{
  "dataset": "scattered letters and digits in many colours",
  "train_examples": 48750,
  "tokenizer": "word",
  "encoder_qk_norm": false,
  "encoder_layer_scale_init": 1.0,
  "encoder_inner_norm": false,
  "decoder_width": 128,
  "decoder_norm_position": "pre",
  "decoder_qk_norm": false,
  "decoder_tie_embeddings": false,
  "init": "trunc_normal_002",
  "nesterov": true,
  "adamw_lr_other_params": 0.001
}
Rows from block 8 of the image encoder of a small image captioner, named by matrix and row number. Rows with one number belong to one neuron. Each number is 200 + 20 x the weight over its row's rms, rounded and kept within 0 to 999. All counts start at 0.
After each neuron's rows are labels from the 100 images, of 14976, where the neuron reaches its highest value: "top examples" is what is common among them. Only what is clearly more common there than usual is listed. The data: scattered letters and digits in many colours.
# fc1: MLP up (encoder.blocks.8.mlp.fc1.weight, 256x128), inputs 0-127
# fc2: MLP down (encoder.blocks.8.mlp.fc2.weight, 128x256, transposed), outputs 0-127

fc1.250,181,206,210,173,169,169,219,206,182,213,234,228,193,181,179,201,203,220,249,203,194,207,206,209,229,195,185,203,189,156,213,223,203,180,186,234,235,228,211,211,195,205,185,209,183,216,208,180,217,201,165,170,194,186,194,219,238,215,209,248,160,218,193,199,204,213,199,208,195,201,221,177,191,192,175,192,218,200,187,220,181,251,215,186,201,159,206,193,180,229,164,169,185,214,208,174,191,190,196,179,208,186,178,194,190,183,197,182,182,204,176,186,182,177,222,209,237,200,163,157,217,201,199,209,216,193,207,205
fc2.250,226,214,203,226,172,207,233,203,227,185,184,181,221,219,213,189,198,165,215,230,195,169,183,174,179,215,187,206,208,213,193,227,219,216,203,217,164,176,229,166,174,204,204,207,178,167,201,174,172,208,220,180,191,208,217,204,186,198,189,186,220,209,199,218,206,193,155,178,233,204,200,227,274,194,213,166,199,206,224,177,197,172,197,249,197,189,189,204,224,215,221,189,210,171,214,200,196,218,232,205,186,234,185,170,191,197,190,194,230,187,199,200,201,202,163,195,197,206,239,206,223,204,197,199,189,197,185,187
top examples: orange

fc1.198,191,190,202,231,190,193,244,220,207,209,181,211,202,222,176,181,199,202,197,203,189,210,213,178,172,182,188,212,250,210,178,216,220,186,190,217,207,177,196,177,220,171,166,192,202,164,163,194,215,199,230,176,188,156,213,227,187,188,201,190,202,180,198,232,193,215,187,190,189,221,178,191,208,217,171,186,242,234,191,231,212,201,223,181,141,197,216,207,203,227,181,209,183,186,184,184,240,207,198,187,213,188,192,148,190,197,206,182,231,189,204,199,231,220,205,218,175,167,178,211,196,208,193,199,183,184,220,178
fc2.198,191,193,190,165,197,218,170,173,176,205,214,179,202,167,220,222,206,200,212,185,197,205,204,223,229,192,198,196,162,210,201,183,177,220,210,148,202,221,219,202,193,205,238,201,188,205,235,189,180,209,174,216,223,235,186,164,215,210,206,202,183,208,201,168,202,202,238,181,214,193,230,191,193,174,234,208,164,164,184,183,197,181,185,234,244,203,203,186,209,176,202,196,212,217,224,209,173,175,205,183,193,221,223,247,187,204,187,213,175,221,184,216,139,216,203,201,213,226,225,194,190,202,199,195,196,210,193,221
top examples: teal; count: six

fc1.159,191,183,195,205,183,201,224,204,210,258,204,192,197,210,199,204,166,225,190,210,194,187,218,186,163,203,184,180,215,155,222,228,209,204,198,214,229,206,204,223,201,178,212,176,213,251,218,214,197,191,196,222,197,191,187,186,204,211,201,212,194,179,217,189,203,246,219,196,200,226,183,188,202,220,175,205,196,197,209,231,208,248,197,209,227,177,224,195,192,237,179,207,204,201,215,166,209,192,205,186,210,186,187,232,200,208,228,172,210,196,177,224,189,209,218,188,218,219,198,179,221,204,216,150,258,224,247,216
fc2.159,231,198,194,199,214,242,177,199,189,183,186,198,205,179,212,190,205,227,202,199,206,172,199,203,205,208,205,202,214,200,206,204,214,220,182,196,173,192,215,189,221,233,155,225,188,150,193,217,212,194,202,176,185,181,199,224,198,203,220,217,210,223,198,211,220,205,186,222,181,197,174,239,219,182,235,197,199,192,243,175,180,173,203,190,165,205,192,193,213,206,214,171,225,202,201,238,159,171,185,217,216,246,195,173,208,210,176,219,215,197,196,182,190,197,181,199,174,190,249,213,172,176,200,247,154,197,175,198
top examples: orange

fc1.13,169,188,193,187,192,182,204,204,223,198,192,197,240,172,190,177,206,255,206,200,175,181,203,196,209,195,189,210,181,169,166,167,214,178,214,219,193,194,197,187,201,212,210,199,169,187,195,211,233,183,220,220,185,210,189,181,204,195,206,214,168,214,200,206,210,172,193,189,226,168,195,225,206,195,176,184,176,198,220,195,190,188,203,225,243,231,229,217,214,234,203,187,223,170,155,206,206,200,188,187,200,194,177,220,201,210,206,136,212,192,180,204,190,207,221,206,186,208,215,191,210,260,216,190,192,249,166,183
fc2.13,207,251,199,201,227,224,178,185,149,183,192,201,188,206,204,246,178,192,190,199,208,213,213,208,204,192,199,234,189,214,179,213,191,180,183,193,192,212,207,175,155,180,179,189,190,188,224,184,190,246,196,206,200,195,198,212,214,211,209,180,208,224,222,194,203,227,178,186,190,212,205,185,218,218,210,210,207,196,199,200,181,253,189,182,186,140,174,175,191,228,213,233,186,193,242,168,214,226,221,210,212,226,210,184,229,202,182,207,176,215,185,208,194,161,203,213,180,193,181,190,232,166,212,199,204,172,220,193
top examples: blue; the character A

fc1.158,214,232,175,167,170,195,198,215,209,171,158,191,186,184,235,196,204,214,206,188,196,214,198,170,193,178,159,183,211,176,202,174,196,203,232,182,211,191,223,196,161,211,207,227,236,225,181,185,183,180,184,192,187,212,186,236,215,212,235,185,185,217,149,200,219,209,207,231,201,201,238,224,205,184,214,213,210,192,204,230,218,190,177,135,206,188,215,208,204,205,211,207,181,214,197,206,198,185,204,204,201,208,186,222,220,155,218,203,185,208,210,202,182,188,188,199,179,211,191,198,201,210,208,252,201,189,162,169
fc2.158,223,208,197,204,218,207,195,178,203,212,190,181,177,201,163,226,220,191,169,171,223,211,183,198,205,212,205,200,205,173,197,231,197,220,155,207,213,196,185,216,198,233,218,230,197,203,205,205,202,194,213,199,246,146,219,197,182,198,192,178,251,174,238,165,194,165,191,192,196,185,203,226,193,232,194,204,217,200,186,203,193,172,188,179,203,220,197,232,183,192,195,197,201,198,169,235,177,176,220,197,179,192,199,226,224,244,207,217,239,196,216,198,200,194,219,160,221,180,172,187,209,195,189,183,224,198,160,183
top examples: the character W; the character N

fc1.59,204,215,189,156,195,190,166,208,216,199,224,222,196,181,212,211,219,230,244,213,207,156,194,180,198,217,233,215,196,215,178,174,209,178,197,210,232,187,175,224,190,183,202,194,203,186,209,201,171,187,196,196,200,190,209,193,220,183,223,207,166,215,236,242,171,192,218,191,205,210,183,217,217,213,183,209,214,207,243,227,223,246,198,205,234,204,209,184,212,224,220,176,200,173,170,193,213,174,190,233,163,222,189,184,208,191,200,171,191,224,200,204,202,216,216,175,196,226,194,212,200,189,182,190,166,223,152,204
fc2.59,214,204,192,198,202,199,229,201,178,173,204,200,203,208,188,201,180,191,185,191,176,227,242,183,204,174,184,221,169,195,223,187,195,198,184,187,170,206,210,211,169,196,158,173,171,166,188,210,216,240,224,183,200,226,206,198,210,190,184,194,168,181,211,211,176,227,194,174,198,175,212,182,225,222,193,213,211,209,225,217,184,228,183,254,180,180,198,222,198,183,220,233,204,193,228,195,231,208,205,169,230,203,222,218,199,235,225,213,192,178,184,200,211,158,177,258,193,194,210,202,224,187,217,193,188,232,196,207
top examples: blue

fc1.37,232,195,212,202,219,221,220,210,205,194,214,215,163,198,217,144,252,227,201,229,255,184,189,177,201,208,207,219,199,238,197,205,220,231,189,198,209,177,215,225,175,201,193,173,237,202,192,208,205,192,170,189,196,230,215,194,217,205,187,194,176,205,195,217,236,220,170,185,198,211,188,224,249,210,183,189,222,208,251,203,181,203,187,185,173,221,204,202,211,214,207,209,178,191,216,198,201,204,201,220,181,214,187,213,175,229,193,205,181,233,205,215,210,203,186,206,171,171,229,225,227,216,176,223,216,209,186,203
fc2.37,197,189,210,191,171,197,192,227,207,197,208,212,228,195,196,240,207,202,204,227,234,229,210,209,197,205,177,187,189,170,201,199,203,182,199,186,165,196,192,180,207,201,186,200,184,211,223,172,204,194,210,209,186,204,182,216,216,195,161,248,208,211,219,223,177,214,175,216,161,200,202,201,172,225,208,215,209,214,229,214,160,208,222,281,223,203,187,215,196,161,188,217,246,205,217,197,195,215,199,188,187,171,211,193,219,211,193,192,224,194,193,165,184,182,206,177,198,164,159,154,214,184,202,213,196,211,208,192
top examples: teal

fc1.89,215,218,157,220,204,173,210,168,225,189,215,192,198,208,199,195,210,232,198,192,208,225,192,188,190,190,186,219,198,203,193,212,214,184,161,207,212,195,197,183,246,209,205,183,219,179,186,202,223,194,205,212,171,199,198,195,254,198,234,204,236,191,191,177,200,216,207,206,214,234,215,181,200,199,189,234,182,200,192,207,203,233,152,217,193,191,187,184,221,189,210,163,168,225,219,188,179,210,212,217,235,209,197,187,199,209,222,190,206,167,245,192,181,202,241,216,207,232,215,176,178,223,185,144,210,207,210,164
fc2.89,180,177,235,193,196,238,194,217,184,234,188,223,201,191,182,216,196,169,194,232,179,187,221,226,215,188,215,177,202,191,211,197,183,213,231,202,182,208,195,230,157,211,203,215,175,227,213,212,172,222,179,196,231,217,200,202,157,213,179,195,169,219,192,216,202,192,193,188,181,175,191,224,177,227,216,170,197,192,222,188,224,170,233,197,209,202,233,204,178,211,190,222,226,176,165,227,210,187,206,200,173,208,211,203,199,183,184,197,175,241,167,203,217,199,179,180,185,155,178,222,216,206,213,240,186,213,185,213
top examples: teal; blue; brown; purple

fc1.46,184,184,197,240,213,207,176,192,165,210,234,207,214,210,170,216,215,233,188,203,205,217,225,230,199,219,158,181,204,222,167,215,226,173,193,192,207,217,203,202,177,207,196,199,195,199,184,157,162,180,204,218,218,164,226,175,206,193,185,180,203,175,200,225,193,249,219,213,185,195,194,211,209,201,200,211,148,209,215,196,228,215,230,187,197,234,212,187,215,163,218,204,188,192,183,207,230,243,220,185,187,206,234,202,192,214,198,230,194,172,205,219,181,180,208,205,209,210,213,176,174,201,182,177,233,199,229,212
fc2.46,185,205,195,189,184,211,173,208,198,195,178,196,209,179,199,180,226,204,204,202,182,190,181,173,186,182,219,220,221,198,215,225,175,215,217,236,186,162,215,208,179,195,200,197,186,160,205,217,197,204,192,202,190,205,174,199,245,181,221,189,182,222,238,202,197,183,215,160,227,164,240,199,202,202,195,175,247,187,173,213,197,177,190,201,187,207,219,207,205,209,182,181,175,194,206,186,218,195,214,183,226,229,202,213,191,193,209,203,224,249,255,215,192,176,221,201,187,188,184,166,232,236,166,241,211,186,188,185
top examples: teal; the character E; the character B

fc1.238,196,206,185,170,206,169,217,196,215,174,198,230,220,187,215,170,226,165,209,235,158,201,181,206,205,245,192,198,191,181,213,188,218,186,187,183,202,227,210,203,231,159,216,203,205,225,218,188,203,148,181,196,208,187,216,192,182,220,170,183,212,179,186,196,205,184,233,176,194,228,160,175,201,194,222,212,173,221,204,163,205,203,234,192,197,199,195,233,218,169,179,198,201,222,171,192,225,225,233,197,195,193,218,182,202,205,196,196,172,188,187,233,230,200,218,217,208,220,201,212,169,229,209,199,223,229,183,192
fc2.238,197,184,213,186,205,181,200,192,212,208,210,195,218,205,214,214,191,204,207,198,230,155,208,211,180,185,203,185,224,205,184,222,197,214,217,211,195,177,206,225,179,199,184,200,221,206,193,224,202,240,186,197,209,175,212,183,177,229,170,177,182,205,218,213,212,228,164,214,202,206,240,162,187,202,181,213,173,195,204,194,215,190,192,213,221,171,193,227,132,194,201,198,200,176,185,195,191,172,221,209,223,213,254,209,195,190,233,211,191,156,224,202,186,194,165,211,195,211,208,219,189,208,140,214,181,230,241,188
top examples: the character V; the character W

fc1.76,166,202,206,197,202,189,176,173,212,211,147,172,188,171,227,172,236,208,212,198,202,189,170,184,226,188,177,226,204,205,240,199,208,209,170,228,163,186,194,230,210,201,209,189,208,185,181,218,252,210,220,191,215,212,195,224,208,183,214,211,200,220,226,210,212,211,205,193,174,195,230,224,198,199,198,188,237,196,163,190,228,183,205,215,221,182,193,202,209,177,146,194,208,210,181,162,168,177,188,186,224,176,199,197,206,200,196,220,159,230,185,199,220,207,204,222,210,203,220,200,181,216,235,216,222,203,217,208
fc2.76,230,184,191,188,189,211,183,208,185,178,191,223,217,244,179,192,148,241,202,238,201,230,245,213,201,178,195,174,186,198,182,184,216,189,236,188,230,213,224,215,199,213,201,190,214,220,204,165,188,207,216,204,217,205,203,162,207,168,189,177,196,167,179,199,218,203,199,214,209,192,194,189,210,227,195,191,194,187,243,194,186,198,165,144,190,234,199,202,197,198,235,199,189,197,207,214,255,185,201,229,196,210,198,208,208,222,183,207,236,211,183,197,195,218,177,197,176,182,197,198,181,202,162,207,178,188,179,201
top examples: the character W; the character F

fc1.213,153,204,192,189,199,200,189,218,216,247,223,217,198,231,217,199,208,161,186,202,208,193,196,217,227,184,185,161,201,177,215,196,222,211,207,201,212,187,227,194,213,195,210,214,184,177,192,214,169,206,199,153,186,219,192,202,204,179,175,191,197,164,200,181,207,196,203,222,197,220,210,172,171,214,152,206,194,221,230,242,187,198,212,135,193,205,198,184,216,192,202,181,210,247,206,181,210,186,197,217,196,195,209,214,171,158,214,181,191,169,187,173,190,204,228,175,225,166,199,197,194,194,214,198,202,164,178,195
fc2.213,210,215,209,190,175,178,231,184,228,181,183,191,192,213,190,217,209,210,195,197,186,208,179,155,181,232,199,233,161,184,205,203,221,226,184,184,193,197,175,230,173,218,168,205,181,209,197,190,189,219,179,225,219,213,215,173,223,213,204,213,177,239,212,228,212,187,186,191,190,190,226,212,202,154,239,180,199,209,172,189,184,186,166,230,178,216,220,196,170,184,207,187,202,176,221,187,203,207,209,149,214,222,197,193,220,215,178,165,180,221,208,250,211,207,179,230,214,201,212,192,213,216,215,179,217,212,215,222
top examples: orange; the character 3; the character 2